Weights of a small self-supervised image encoder: 32-pixel images, trained on procedural textures in two colours, tilted and lit.
Rows from block 2 of a small self-supervised image encoder, named by matrix and row number. Rows with one number belong to one neuron. Each number is 128 + 32 x the weight over its row's rms, rounded and kept within 0 to 255. All counts start at 0.
After each neuron's rows are labels from the 100 images, of 14848, where the neuron reaches its highest value: "top examples" is what is common among them. Only what is clearly more common there than usual is listed. The data: procedural textures in two colours, tilted and lit. In brackets: how many of the 100.
# fc1: MLP up (model.blocks.2.mlp.fc1.weight, 960x160), inputs 108-159
# fc2: MLP down (model.blocks.2.mlp.fc2.weight, 160x960, transposed), outputs 108-159

fc1.93 [135 195 178 154 172 120 160 112 142  49 143 186 127 140 156 134 208 151 126 146 148 125 119 158 124 192 133 141 110  48  86 134 111 108 157 147  86 162 123  86 154 132 154 157 136 141 167 108  67 132 118 119]
fc2.93 [ 74 127 101 160 127 158 168  83 121 110  77 119 172 104 127 131  57 136 106 114 115 144 105 138 117 130 158  91 118 147 108 136 136 141 150  63 107 154 130 129 107 140 119 153 106 205 128  95 103 123 116 107]
top examples: black (48); pink (47); teal (42); ground colour: black (34)

fc1.136 [168 140 110  93 117 154 112 124 146 147 117 189  79 151  92 137 135 144 144 108  83  72 120 200  96 138 149 101 125 141  93 130 130 140 101 175 133 115  92 146 186 119 147 124 188 159  76 206 147  94 127  92]
fc2.136 [162  94 105 117 158 102  91 134  95 156 136 140  93 114 125 142  68 125 143 148 107 147 196  92 142 131 172  94 124 107  89 134 118  87  89  99 123 104  65 104 160 145  41 113 139 171  91 145 140 198 141 121]
top examples: black (54); white (51); grey (49); pattern colour: white (33)

fc1.394 [119 168 141 111 150 170 188  55 171  91 149 130  99 155 120 118 182 140 100 150 154 122 123 179 127 175  58 145 140 134 139 154 124  91 192 123 100 131 123  96 158 116  86 163 140 130  73 154 144 105 155 150]
fc2.394 [157 117 108 115 102 100 123 118 120 214 124 128  69 109  88  96  90 149 183 129 146 114 148 131 199  90 158 149 103 103 103 147  68 124 136 125 153  84 180 110 120 154 180  63 132 100  51 165 123 174 158  74]
top examples: teal (49); white (47); pattern colour: teal (35); ground colour: white (29)

fc1.755 [ 63 170 116 175 139 106 159 139 158  77 113 153 133 134 168 161 188 152 137 119 116 139 129 120 113 121 113 178 165 138 118 113 148 116 142 157  38 152  81 126 129 148 168 148 177  94 121 139 168 132 117 114]
fc2.755 [160 148 100 137  70 130 159  55 110 129  71 130 167 132 155 121 190 133  96 174 138  84 105 130  84 171 159 112 158  73 104 138 112 130 168  78 139  76 194 106 130  81 134 132  76 126 125  84 142  89 150 124]
top examples: grey (77); purple (76); pattern colour: purple (39); ground colour: grey (39)

fc1.185 [148 109 123 186 136 116  88 143 164 130 142 163 114 148 115 150 132 194  76 134 158 122 130 138 163 151 102  95 152 126  82 136 173 180  98 165  92 163  94 133 180 165  93 127 132 173 110 121 122 137 102  98]
fc2.185 [ 85 127 114 173  85 135 208 111 122 121  74  87 155 124 155 121 158 159 111 157 164 160 156 111 131 161 134 156 143 170 118  87 166  97 133 114 123 156 126  67  62 118 105 117 139  79 179 116 101 130 129 100]
top examples: purple (80); teal (79); pattern colour: purple (54); ground colour: teal (52)

fc1.731 [152 133 163 150 186 132 106 152 137 144 120 124 149 161 148 164 147 160  71 118 131 107 163 130 162 147 139 149 164 126  87 133 125 190 145 119  35 109 114 165 195 145 149 162 169 171 131 146 125 102 137  75]
fc2.731 [129 101 153 101 175  99  93 178 102 139 141 123  69 105 115 147  89  99 216 152 136 104 198 134 100 139 203 163  63 118 104 133 135  51 168 126 101  84  62  80 143 196 103 108 165 109  94 166 160 150 142 124]
top examples: red (97); black (93); pattern colour: red (49); ground colour: red (48)

fc1.258 [118  99 177 129 176 154 110  99 121 152  90 141 166 152 131 154  97 165 123  85 152 135 104 115 136 158 114 113 115 169 107  81  95 105  84  81  78 169 157 162 168 129 161 100 184  96 124 109  84  69 152 106]
fc2.258 [108 110 156 151 149 161 136 107 110 183 158  92 118 145 104 166  68 117 190 156 133 157 140  85 160 135 126 111 177 105 115 152 186 179 102  75 142 107 106 152 149  98 127 116  68 110 130 128 163 140 168 118]
top examples: green (100); pattern colour: green (76)

fc1.139 [133 138 126  87 116 135 167  96 163  84 156  97 114 161 139 178 148 167 121 125 135 118 142 198 147 207 117 143 153  68 170  77  94 178 184 151  89  75  88  94 170 129 124 166 218  98 135 178 148  88  76  76]
fc2.139 [146 148 107  93 148 133  77 137 123 146 119 117 164  74 135  95 105  84 108  77 153 101 112 101 162  72  98  98 137 151 187 144 132 107  65 132 179 161 149 124 108 140  89  78  79 174  80 128 172 130 147 156]
top examples: black (87); red (65); ground colour: black (50); pattern colour: red (37)

fc1.567 [124 167 155 160 144 166 117 107  82 120  91 162 153  95 153 140 179 115 128 152 168 154 138 135 139 207 141  98 140 108  75 141 108  95 117 117 127 150 107 170 192 104 134 158 152 179 166 134 103  95 125  38]
fc2.567 [171 183 183 101 114 108  94 141 132 153 138 147 132  95 140 104 167 110 127 131 148 133 159 119 137 107 113 139 103  90 116 144 131 140 103 149 149  97 131  71 100 157 169 128 120 113 100  74 100  94  90 195]
top examples: green (100); pattern colour: green (73); pink (60); ground colour: pink (42)

fc1.240 [ 58 151 143 107 124  84 165 101  81 126 153 127 159  61 123 166 210 159 152 103 132 154 125 163  91 206 125 133 118 118 142 126 127 163 158 144  70 131  92  90 105 107 147 109 171 137  97 160  98 134  95 102]
fc2.240 [140 156  88 160 139 119 187 133 105  85  92 163 150 194 131 151 111  90 117 115 105 117 156 152 108 115 179  90 128 159 125 140 209 127  82  46  95 221 170 140 158 123 158 170 127 167 152 104  84 148  95  82]
top examples: teal (89); ground colour: teal (49); pattern colour: teal (40); brown (36)

fc1.490 [ 88 139 205 153 142 144  99 135 103  53  89 130 169 107 108 188 111  94  95 143 143  70 164 103 182 143 150 155 190 144 108  80 100 133 131 135  52 129 149 141 154 125 123 170 108 167 131 177  89 140  85  76]
fc2.490 [147 210 180  86 121 142 151  85 115 123 135 104 123  20 100 103  83 117 158 185 114 162 193 125 130 136 143 163 110 147 130 165 139 120  94 129 158 112 170 125 106 179 140 122  98  67 150 107 139 142 165 136]
top examples: blue (95); black (66); pattern colour: blue (55); ground colour: blue (40)

fc1.196 [175 109 124 135 154 167 135  94 156  61 132 190 162 139 181 183 137 121 121 135 147 110 134 160 193 131 123 117  98  75 119  58 104 101  96 147 139 150 107 126 181 146 136 147 155 156 123 107  92 157  48  99]
fc2.196 [111  84 145  59 161 112 150 111 143 176 119 113 138 118 123 129 161 115 186 201 130 120  97  73 138  88 147 136  61 143 128 124 144 121  88 158 102 154 114  94 108 117 173  77 167 111 158 129 160 133 139  96]
top examples: black (88); pink (63); pattern colour: black (59); ground colour: pink (38)

fc1.194 [ 79 173 154 146 140 154 133 109 144 137 144  92  81  96  90 159 120 140 164 161 133 102 108 169 123 114 147 151 117 155 101 121 188 129 209 141 109 108 149  73 113 140  70 100 120 128 125 134 193  95 129  94]
fc2.194 [133 115 131 165 102  94 156 126  87 204 122 140 108 166  83 122 141 137 142 166 100  90 183 155 117 111 198 149  93 163  82 129  90 109 127 131 133 116 140 113  95 140 184  93 119  78 117 199 106 166 180  93]
top examples: green (99); pattern colour: green (58); pink (56); ground colour: green (41)

fc1.150 [ 66 100 170 111 155  94 173 121 180  79 112  97 165  91 132 153 124 145  82 131 103 136 196 145 183 149  72  86 138 112 118  76 165 137 129  99  55 149 163 115 121 147 135 113 155 144 130 169 133 128  97 121]
fc2.150 [123 142 125 129  94 115 141 145 133 115 111 173  88 136 127 140 134 165 109  98 116 130 167 115 102 131 161 113 141 132 112 193  50 106 108 135 107 118 142 144 112 142 125 154  96 119 118 130 124 134 180 133]
top examples: blue (75); black (45); pattern colour: blue (38); ground colour: blue (37)

fc1.134 [114 136 134 128 178 146 177 102 130  95 115 183 175 159 194 166 153 127 171 135  99 116  96 170 106 110 151 142 159 136 128  87 107 158 163 183 116 186 126  88 157  76 137 174 135 127 125 177 141 182  73 132]
fc2.134 [123 173 136  99 203 104 169 160  97 136 161 164 130 142 108 150 134 107 157 181 127 102 146  83 140 127 168 202 111 147 144 121 173 109 118 114 135 113 146 142  91 173 152 126  57 101 165  83 140 153 100  67]
top examples: red (89); pattern colour: red (52); green (50); ground colour: red (37)

fc1.710 [130 105 145 168 204 153 149  93 117 105 183 137  77 155 162 146 193 132 120 117 161  92 130 160 137 158 169 182 125  75 107 146 132 126 124 147 136 155 135 128 145 118 125 149 136 132 134 198 135 144 117 138]
fc2.710 [127 173 137 120 132 136  73 106  69 124 154  77  82  74 127 101 156 146  73  77 118 110 158 140  86 138 128 130  92 106 151 154 105 119 130  80 130  97 138 138  75 144  69 128  62 183 129  94 116 121 170 164]
top examples: pink (49); purple (48); ground colour: pink (34); ground colour: purple (29)

fc1.505 [136 198 148 115 101 134 147  50 161  77 151 156  99  91 106 152 177 104 137 156 108 121 147 172 169 126  76 142  98 118  64 150 162 144  95  82 155 128 135 113 153  89 125 165 183 120 150 156 107 124 107 127]
fc2.505 [133  83 154 157 160 138 168 157 126 147 127  94 131  91 135  91 134 146 145 139 130 140 165 127  76 100 163 122 195 138 142 134 104 187 109 126 146 154 120 115 154 155 120  86 174 145  61 159 157  96 123 171]
top examples: teal (54); white (44); pattern colour: teal (28); ground colour: teal (26)

fc1.619 [105 142 124 175 156 149 177  85 105  76 178 163  99 141 166 180 172 158 160  99 172  90 149 145 115 142 192 215 151  55 121 163 112 117 127 106 142 127 126  94 154 177 140 180 134  90 133 171  87 125 116  85]
fc2.619 [128 159 163 113 165 168 101 117  74 138 148  98  68 102  89  91 121 138 109 104  93  98 173 125  76 171 139 108  79 141 169 126 159 141 119  62  85 133 169 141 106 135  79 124  69 184 158 122 109 157 165 122]
top examples: teal (75); pink (53); pattern colour: teal (52); red (43)

fc1.428 [ 85 124 119 136 108 169 152 106 154 144 119 197 110 148 102 169 127 130 164 144 173 166 133 133 157 131 139  90 106  68 145  57 123 138 117  86  72 143 131  90 176  85 130 151 188 145 133 108 122 104 142 178]
fc2.428 [142 109 154 146 133 130  98  76 108 147  89 141  94 109 143  81 137  70  97  84 148  38 154  87 140 121 159 134 104 148 148 135 145 161 123 153 162 140 108 144 103 172 111  99  99  55 129 210 157 121 126 159]
top examples: white (62); pattern colour: white (54); red (37); ground colour: red (34)

fc1.415 [111 127 170 160 139  97 130 135 134  96 110 154 136 140 186 169 189 147  72 122 131 105 182 124 150 177 109 164 184 117 129  75  99 132 129 135 102 167 138 121 226 100 119 194 103 127 109 171 136 136 104 140]
fc2.415 [156 131 131 115 113 158 116 147  92 158 156 152 142 119  88 151 149 116 149 149 104 127 100  77 108 142 113 150  86 114 124 136 181  70  74 144 164  94 144 112  99 117 167  93 168 159  82 109 151 164 115 140]
top examples: blue (75); purple (52); pattern colour: blue (43); ground colour: blue (32)

fc1.228 [ 93 113 153 141 159 157 100 118 121  96 111 137 171 156 171 152 150 140 146 137 151 105 107 145 163 122 150 153  96 110 131 101 115 170 185  96  92  91 111 134 155 171  96 121 184 122 160 135  92 129 144 135]
fc2.228 [125 124 123 106 146 142  47 110 144 124 155 155  94 122 109 133 127 139 102  72 108 134 192 188 122 180 158  69 104 139 101 169 156 126  86  97 105 131  88 241 143  93 175 175  95 137 174  80  88 130  92 104]
top examples: pink (58); teal (57); ground colour: pink (50); pattern colour: teal (44)

fc1.328 [108 153 150 103 153 147 167 128  92 111 106 150 112 163 134 142 166 148 147 122  73 111 108 147  87 207 143 144 145 124 101  98 139  98 191 126  74 157 109 176 186 123 129 178 173  98 144 195 155 103 104 128]
fc2.328 [144  81 111 136 129 165  80 158 135  89 140 150 113  85 105 122 115 119 146 108 160 148 102 120 181 142 131  80 101 160  41 158 113  98 113 146 174 153 193 145 129 135  62 129  77 137  89  60 142 105 137  95]
top examples: pink (75); pattern colour: pink (50); black (41); ground colour: black (34)

fc1.209 [155 102 140 114 121 115 171 145 172  67 150 172 140 171 173  91 127 137  98 114 139  97 125 134 174 126 111 119 111  55 121  49  86 131 121 115 113  92  84 133 178 108 140 138 153 104 128 137 129 147  87 113]
fc2.209 [146 121 164 123 167  62  91 148 113 209 133 137 145 140 105 118 105 126 131 221 116 119 111 113 128 105 150 113  92 143 127  98 134 102  94 103 114 123 117 114  54 140 153 131 147 134 149 102  77 121 135 127]
top examples: red (88); pink (71); ground colour: red (62); pattern colour: pink (53)

fc1.368 [ 93 151 159 139 151 135 163 107 130 104  94 175 167 154 107 132 149 193 114 177  97 100 135 184 128 131 102 142 129 127  97  61 159 131 141 136  77 118  87 108 163 131 137 149 177 123 159 141 147 124 101  95]
fc2.368 [138 131 134 144  81 122 108 122 157 117 144 158  62 128 122 122 118 105 102 156 141 121 167 144  92  84 129 120  63 134  78 131 151  88 115 140 155 166 139 152 103 181  94 176  91 192 155  84 103 163  97 133]
top examples: green (51); black (47); purple (40); pattern colour: green (36)

fc1.641 [ 74 107 119 142 107 116 162 170 167  81 136  93  82 116 143 106 189 130 161 106  78 152  82 112 105 167 111 184 134 137 125  64 128 136 151 160 100 146  82 160 145  87 157 153 189  94 157 180 152  63 151 144]
fc2.641 [143 106  97 123 152 167  99 134 112 129 115 166 123 113  77 161 107 147 120  85 141 147  73 129 183 113  86  82 114 154  67 160 112 105 160 154 188 131 203 129 115 126  95 115  76 172  46  83 167 101 126  72]
top examples: crumpled (69); pink (67); green (50); pattern colour: pink (37)

fc1.47 [ 86 182 120 156 194  92 130  67 171 123 144 143 141 152 170 164 106 103 110 128 148  87 170 151 187 156 117 112 155 146  69 148 103  96  92 148  76 152 154  84 117  78 154 136 193 106 106 126 124  86 138 147]
fc2.47 [ 69 136 118 100 158 152 157 104 135 163 145  86 142 114 107 177 123 156 124 147  74 164 110 140  66 135 155 157  97 183 110 124 168  95 169 154 117 179  98  98 105 111 127 121 200  87 162 167 172  82 101  72]
top examples: black (89); ground colour: black (60); pattern colour: black (29)

fc1.319 [132 161 150 132 123 134 180  62  92 127  87 185 121  76 117 105 153 120  94 147  93  87 177 195 119 165  57 178 186 106 121  69 124 141 106 109 130 113  95 101 145 148 182 126 150 129  92 124 127 105 151  78]
fc2.319 [ 76 168 129 137 123  42  76 117 153  87 156 158 140 100 153 155 127  90 156 182 170 172  74  88 180 145 155 160 151 137 155 207 102 166 120 130 101 144 139 165 118 129 116 181 134 113 119 168 147 170 120 145]
top examples: black (82); purple (66); ground colour: black (53); pattern colour: purple (37)

fc1.5 [119 114 176 142 159 162 111 116 194 121 146 179  76  99 100 129 157 129 162 125 171 107 119 107 163 126  93 116 140 128 113  73 112 113  98 167  88 109 103  93 131  93 141 162 173 163 113 190 118 171 161 108]
fc2.5 [102 166 121  93 132 118 141  68  65 187 103 142 142 125 100 158 104  96  41 155 169 172 129 122 136  96 117  81 111 100 112 171 128 131 109 118 197 120 124 140 123 159 125 110  92 135 108 149 150 131 115 169]
top examples: teal (98); pattern colour: teal (64); red (46); pink (42)

fc1.734 [ 92 115 131  92 169 136 139  78 173  93 136 150 145 119 104 132 124 128 142 178 128 135 130 173 105 169 154 122  89 108 111 144 165 198 130 159 154 126 130  95 168  92  78 137 141 143 118 187 153 138 110 128]
fc2.734 [130  99  48 121  84 121 107 189  53 130 132 147 145 159  92 109 141 133 114 127 101 132 131 136  98  90 175 148 129 142 105  82 123  91 112 164 134 171  92 132 111 169 100 165  89 154 111  47 123 182 145 137]
top examples: white (77); green (53); grey (47); pattern colour: white (42)

fc1.404 [ 89 132 185 127 172 136 166 125 113 116  91 137 130 128 126 119 169 188  91 120 129 121 161 167 118 166  99 156 116  69  94 110 125 139 147 115 116 136 112 121 177 120 138 157 151 154 142 145 109 132 140  88]
fc2.404 [120 144  87 136 145  92 161 125 174 117 111  72 115 111 124 123  94 158 106 169 155 152 170 135 110 198 123 134  93 162  79 155 143 143  77 111 120 134 115 144 111 196 114 127 131 135 140  73 105  89 152  88]
top examples: green (100); red (78); pattern colour: green (77); ground colour: red (58)

fc1.190 [ 80 109 134 144 142 106 154 144 166  42 123 110  92  85 153 109 169 140 166 121  67 130  95 131  96 187 142 143 117 128  70 111 100 106 180 172 121 169 103 168 151  97  96 130 161 103 150 134 169  60 145 131]
fc2.190 [146  82  88 113 129 168  86 141 150 104 132 155 146  85  94 124 139 154 116 119 130 141 101 107 172 121 146 113  82 137  69 151 109  68 128 173 152 157 152 156 120 152 120 121  70 143  86  72 150 122 128  70]
top examples: yellow (83); grey (67); ground colour: yellow (56); pattern colour: grey (39)

fc1.569 [160 133 168 120 111 147 154  86 121 151 106 159 103 185 151 192 135 128  78 119 122 118 135 135 117 194 125 130 121  78 136 123 135 152 126 128 165 146 130 154 180  85 110 133 138 178 193 195 106 124 118 101]
fc2.569 [123 135 118 113  99 118 114 131  84  97 143  87 128 145  75 162  83 190 147 156 128 130 160 153 127 140  85 103 124 135  68  71 121  97 170  85 122 133 118 108 149 123 155 106  77 183 111  97 170 158 128 127]
top examples: orange (80); grey (57); pattern colour: orange (43); ground colour: orange (37)

fc1.87 [108 103 136 198 114 106  82 119 118  59  86 132  83 106 145 119 190  88 149 134 182 161 167 121 123 147 163 127 156 100  82 143 134 128 158 104 128 199 121 119 156 156  92 153 111 117 136 165 123 102 152 108]
fc2.87 [117 155 133  79 162  95 110 105 124 154 108 126 189  93  78 146 101 153  87 174 141 158 160 144 173 127 143 107  84 165 109 152 139 132 104 108 176 132 158 122 121 162 158  91  78 200  78 102 173 120 120 118]
top examples: pink (98); white (62); ground colour: pink (51); pattern colour: pink (47)

fc1.379 [114 120 129 155 170 126 172  66 169 131 150 158 180 121 104 176 123 160 150 134 152 104 148 119 147 189 100 133 160 102 133  92 140 162 117 173  64  97 132 151 149  75 139 151 119 101 178  95 121 156  84 124]
fc2.379 [ 64 165 162 139  79  93 156 140 113 119 122 108 199 131 122 127 157 147  98 148  79 186 183 145  89 113 139 128 141 122 134 145 118 101 153 126 161 106 108 109 176 103  88 109 129 146 128 151 131 149 186 192]
top examples: purple (100); teal (65); ground colour: purple (52); pattern colour: purple (48)

fc1.666 [ 90 103 192 116 150 155 151 110 174 132 123 117 168  70  95 120 100 181  66 133 159 101 150  95 119 179 153 152  89 134  97 139 180 125 147 140  93  99 188 109 136  95  75 173 175 125  63 102 150 140 100 140]
fc2.666 [147 157 180 147 152 129 132 122  62  88  86 155  99 149 111 114 161 111 152 130 109 110  59 120 152 151 146  87 136 133 118 145 142 141 151  71 136 202 228 102  97 116 147 115  97 171 128  48 110 110 152 126]
top examples: red (97); black (60); pattern colour: red (60); ground colour: red (37)

fc1.667 [135 160 157 156 146 168 174  50 181 149 111 126 182 140 120 142 166 161  99 132 140  96 134 183 103 189 142 162 126 129 121  96 136 163 150 169  89 172 163 157 163 122 104 128 161  85 186 114 167  98 100 130]
fc2.667 [ 62 157  88 192 112  59 115 154 136  99 119 139 136  78 105 110 138 124 131 110 154 163 158 119 121  86 139 143 212 178 112 126  73 102 125 145 138 111 136 180 100 107 138 160 147 117  97  83 150 181 163 186]
top examples: purple (100); black (65); pattern colour: purple (58); ground colour: purple (42)

fc1.327 [174 133 180 111  94 153 173  72 165 110 125 129 127 157 170 148 120 116  91 101 142 104 134 117 112 173 106 132 130  55 121 141 125 149 146 136 157 110 154 147 153  88 121 162 148 147 166 169 115 154  90 169]
fc2.327 [ 66 108 119 104 102  47 127 143 116 109  72  70 188 147 142 154 114 153 166 184 156 161  98 111 138  87 116  84 142 103  99 109 190 105 155  95 147 174  80  84 129 115 137 125 131 139 114 121 168  93 132 101]
top examples: red (91); ground colour: red (53); pattern colour: red (38)

fc1.645 [162 157 175 127 120 143 163  83 101 115 154  92 111 136 163 191 115 106 108 157 166 157 178 196 132 159  75 147 171  81 175 138 142 167 143 163 140  99 112 143 116 100  77 181 156 116  99 136 150 176 133 166]
fc2.645 [182 118 104  69 122 118 106 188 132 137 132 156 147 122 135 102  91 111 152 119 152 136 125 155  77 113 116 112 110 170 124 107 155  97 155  97 163 163 195 143 158 182 171  91 122 157 139 103  58 138 183 102]
top examples: yellow (74); purple (57); pattern colour: yellow (56); black (45)

fc1.215 [105 136 100 165 138 192 100  60 152 159  83 153 182 136 124 155 164 193  95 141 131  75 149  79 129 102  66  88 199 155 122  78 105  93  91 118 111 141 141 154 166 112 123 138 146 141 157 102 150 108 119 148]
fc2.215 [144 146  98 107  95 159 109 148 152 167 129 175 121 116 132  76  79 115 168 121 157 140 144  81 155 123 112 144 132 133 117 169 108 160 121 121 165 144 191 128  71 176 111  85  98  62  96 132  98 143 183 138]
top examples: blue (61); orange (36); pattern colour: blue (35); ground colour: blue (26)

fc1.338 [182 109 153 144 109 172 145 112 127 145 133 154  80 194 168 181 140 127  91  97 151  94 136 126 121 187 149 125 157  74 143 138 116 164 125 127 142 154 141 134 163  89 116 101 136 169 156 233 104 135 123 120]
fc2.338 [ 92 135 137  95  83  76 161 133  87 103 135  70 150 137  74 149 142 144 151 163 114 120 160 133 134 122 126 133  97 112  81 100 128  99 174 105 156 113 101  93 130 145 162  99  59 150 128 110 204 143 146 160]
top examples: orange (42); ground colour: orange (25)

fc1.30 [145 192 132 107 110 147 126  83 131 139 102 151  97 122  74 135 114 185 146 137 113 145 102 181 127 144  94  82 133 158  71 153 149 154 128 129 138 143 108 116 126  85 120 119 165 177  97 211 150 101 161 109]
fc2.30 [151 102 101 110  79 103 167 106 141 142 136  79 134  89  93  76 153 132 156 137  53 142 194  61 120 164 146 116 112 118  94 102  76 205  93 106 119  99 113 150 152 129 115 137 117 107 125 133 120 193 180 136]
top examples: yellow (98); pink (83); pattern colour: yellow (53); ground colour: pink (47)

fc1.19 [135 200 121 179 111 171 117 131  84 124  94 109 137 133 123 109 176 110 100 104 152 148 183 171 137 109 155 140  96 142 149  69 158 146 126 120 116 102 127 125 107 106 129 184 182  86 130 167  59  77  79 130]
fc2.19 [124 167 140 101  52 118 103  91  86 171 104 165 115  73 124  90 127 141 137 161 147 178 106  84 181  97 168 149  79 137 158 140 148 113  89  63 192 110 190 126 143 150 134 113  96 137 126 196 135  87 146 151]
top examples: white (43); black (41); pattern colour: white (40); pink (38)

fc1.675 [122 132 155 129 177 158 174 146 194  93 134 103 180 157 106 174 173 186  97 172  94 172 166 153 168 175  99 138 152 107 117  96 121 158  86 188  60 168 133 110 111 146 162 131 112 119 158 170 191 107  96 141]
fc2.675 [139 100  81  85 164 153 134 156 116  91  98 113  79 192 136 133 118  98 103 122  79  74 161 137 143  92 151 105 128 119 118 175  98  92 131 111 188 122 106 130 155 131  91 157 108 151 103 125 140 150 109 142]
top examples: red (52); green (49); ground colour: red (39); pattern colour: green (38)

fc1.616 [101 162 190 142 139 111 149 121 154  99 110 218 166 160 119 110 166 123 114 135 116 151 183 157 168 160 131 148 144  76  92 116 130 159 121 130  92 130 138 148 222 179 139 137 150  96 115 130  75 145 133 137]
fc2.616 [106 180  73 128 105  98 111 176  80 147  99 132 143 148 111 128  86 127 128 105 142 189 132 173 159  90 142  80 121 186 110 167 147  57 112  79 113 154 139 167 168 162 144 122  58 155  98  74  92  81 119 100]
top examples: white (86); pink (60); ground colour: white (45); pattern colour: white (41)

fc1.587 [ 85 119 191 135 123 126 159 140 154 104 136 122  94 134 173 122 190 179 148 147 141 130 144 136 159 182 134 166 118  46  97  91 105 129 165  92  85 113  92 118 148 117 137 126 172 112 192 116  86 115 132 127]
fc2.587 [103 174 158 149 104 125 102 128 107  71 115 158  39 170  81 123 164 171  83 109 112 111 124 133 106 174 167 129 120 113  98 137 178 157 163 115  95 112 163 132 131 151 102 158 142 167 140 145 140 128 111 117]
top examples: white (64); pattern colour: white (58); brown (41); ground colour: brown (40)

fc1.69 [132 159 138 126 189 168 187  31 131 137 138 100 120  83 137 130 182  93  78 146 164 144 157  71 173 139 125 142 138 175 141 167 167 163 114  62 130 152 157 155 128  92 142 124 100 125 135 113 106  83 126  84]
fc2.69 [123 102 119 115 110 188 140 111 150 166 108 145  82 188 155  97 126 104  83  90 145 101  92  59 126  55 144 133 165 138 180 158 106 136 113 144 166 170 159 158 115  80 123 118  79 177 133 185  82 126 154  84]
top examples: blue (99); purple (69); pattern colour: blue (58); ground colour: blue (41)

fc1.105 [111 133 145 126 122 119 124  70 101 122 150 113 168  93 116 170 116 107  61 169 170 136 185 110 189 137 125  86 160 173 119 121 123 180 124  94  95  88 143 101 117 113  94 106 102 164  83 126 135 165 162 162]
fc2.105 [135 103  90  67 119 179 141 176 133  87 133 188 114 129  83 133  85 124 162  69 110 156  74 112 142  99 131  63 119 154  94 151 105 133 103 180 170 118 146 177 143 149 139 139 104  93  52  50 144 121 127  86]
top examples: red (98); orange (61); ground colour: red (54); pattern colour: red (44)

fc1.295 [120 107 135 101 146 118 104 173 135 126 102 143 130 178  99 164 152 188  91 113  87 114 137 163 137 105  84 139 171 146 137  71 186 122 153 148  99  88  75 140 216 125 107 147 200 153 120 163 162 134 130  89]
fc2.295 [145 140 146 123 173 112  88 131  99 154 124 109  77  59 136 146 101  41 189 166 195  95 163 100 135 140 202 143  84 126  99 188  91 109 130  67 152 142 153  92 117 192 152 131  79 132 120 127  65 147 126 128]
top examples: yellow (72); ground colour: yellow (43); pattern colour: yellow (29)

fc1.551 [ 99 147 161 149 130 115 118 148 144 166  59 134 102 128 104 158 117 155 107 116 173 160  91 130 192 178  61 120 128  99 121 123  73 171 152 149 139 142 103 174 118 134 129 200 110 138  99 173 145 118  91  52]
fc2.551 [ 63 156 155 130 137 105 122 111  77 146 121 126 155 137  55 118 154 119 130 134 148 158 145 134 138 109 101 115  86 124 128 161 178 133 145  95 164 110 145 122 179 133 173 130  93 175 108 154 226 103 132 140]
top examples: teal (100); red (70); pattern colour: teal (60); ground colour: red (42)

fc1.496 [ 82 187 145 115 200 115 135 104 139  81  99 120 164 130 164 190 122 110 161 132 126 102 167 101 118 189 107 136 125  70 117 140 154 135 141 112 126 163 145 107 164 120 169 165 108 162 140 178 107 129  77  82]
fc2.496 [190  76 157 129 170 170  81 124 160  98 168 156 112 130 106  75 164 147 106 110  85  97 146 131  96 158 161 130 161 138 198 132 120 204 101 210 124 115 138 117 121  92 119 168 121 125 151 110 139 108  88 188]
top examples: green (94); pattern colour: green (66); pink (51); white (42)

fc1.705 [168  75 132 124 116 152 126  98 172 163 119 145 156 160 114 151 114 108  60 201 129  94 116  88 141 103 134 102 157 118 150 152  95 187 139 154 145  85  93 132 157 123 150 140 155 136 104 161 144  93 122  86]
fc2.705 [122 116 109  91 104 143 124 122 169 141 173 118  83 152  93 121 127  82 164 116  98 122 134 119  79 102 155 121 105 115 124 154 120 114 106 188 188 154 156 114  74 139 124  78  92 136 113 113 143 141  97  99]
top examples: grey (58); pink (48); white (46); ground colour: grey (31)

fc1.526 [113 136 139 139 159 111 198 145 127  98  80 130 114 145 135 104 153 159 138 136  91 136  95 123 102 199 114 167 129 129 125  71 161 120 157 141 140 146  92 179 168  99 165 149 160  94 188 134 153 104 117  88]
fc2.526 [158  84  99 123 118 133 103 143 120 114 143 143 107 113  88 158 153 120 133 104 134 131 123 102 198 104 109 129 123 146  69 143  86  88  95 179 162 145 190 141 111 158 130 130  55 167  62  81 141 147 152  68]
top examples: crumpled (67); green (60); pink (47); yellow (36)

fc1.244 [ 82 124 157 141 153 143 103 103 117 110  99 144 137 115 174 105 115 118 119 148 112 122 122 179  82 194 124 121 170 100 154 142 136 191 152 124  85 122 172 143 169  80 167 124 161 121 149 115 119 151  64 131]
fc2.244 [ 92 202 116 146 125  77 150 122  71 170 156 132 143 128 125  86 164  84 133 147  78 170 124 121 113 132 145 135 124 129 104 163 138 156 111 110 154 153 156 119 174 179 146 142  73 131 115 127 146 127 125  84]
top examples: blue (100); black (89); pattern colour: blue (56); ground colour: black (46)

fc1.151 [ 70 173 171 114 161 163 179  94 116  95 111 126 145 136 163 176 134 123 119 149 149 122 200 138 111 220 128 136  97 149 119  89 113 148 168 132  50  86 128 100 155 130  92  95 115 122 145 167  84 156 182 103]
fc2.151 [ 66 138 132 119 118 126  72 203 136  86 122 134  70 127 102 140 127 168 172  67 156 175  90  73 158 173 144 109 127 185 125 107 163 137 101 153 172  87 128 183 109 144 116 118 149  96 145  95 133 135 134 107]
top examples: white (55); pattern colour: white (51); red (39); ground colour: red (36)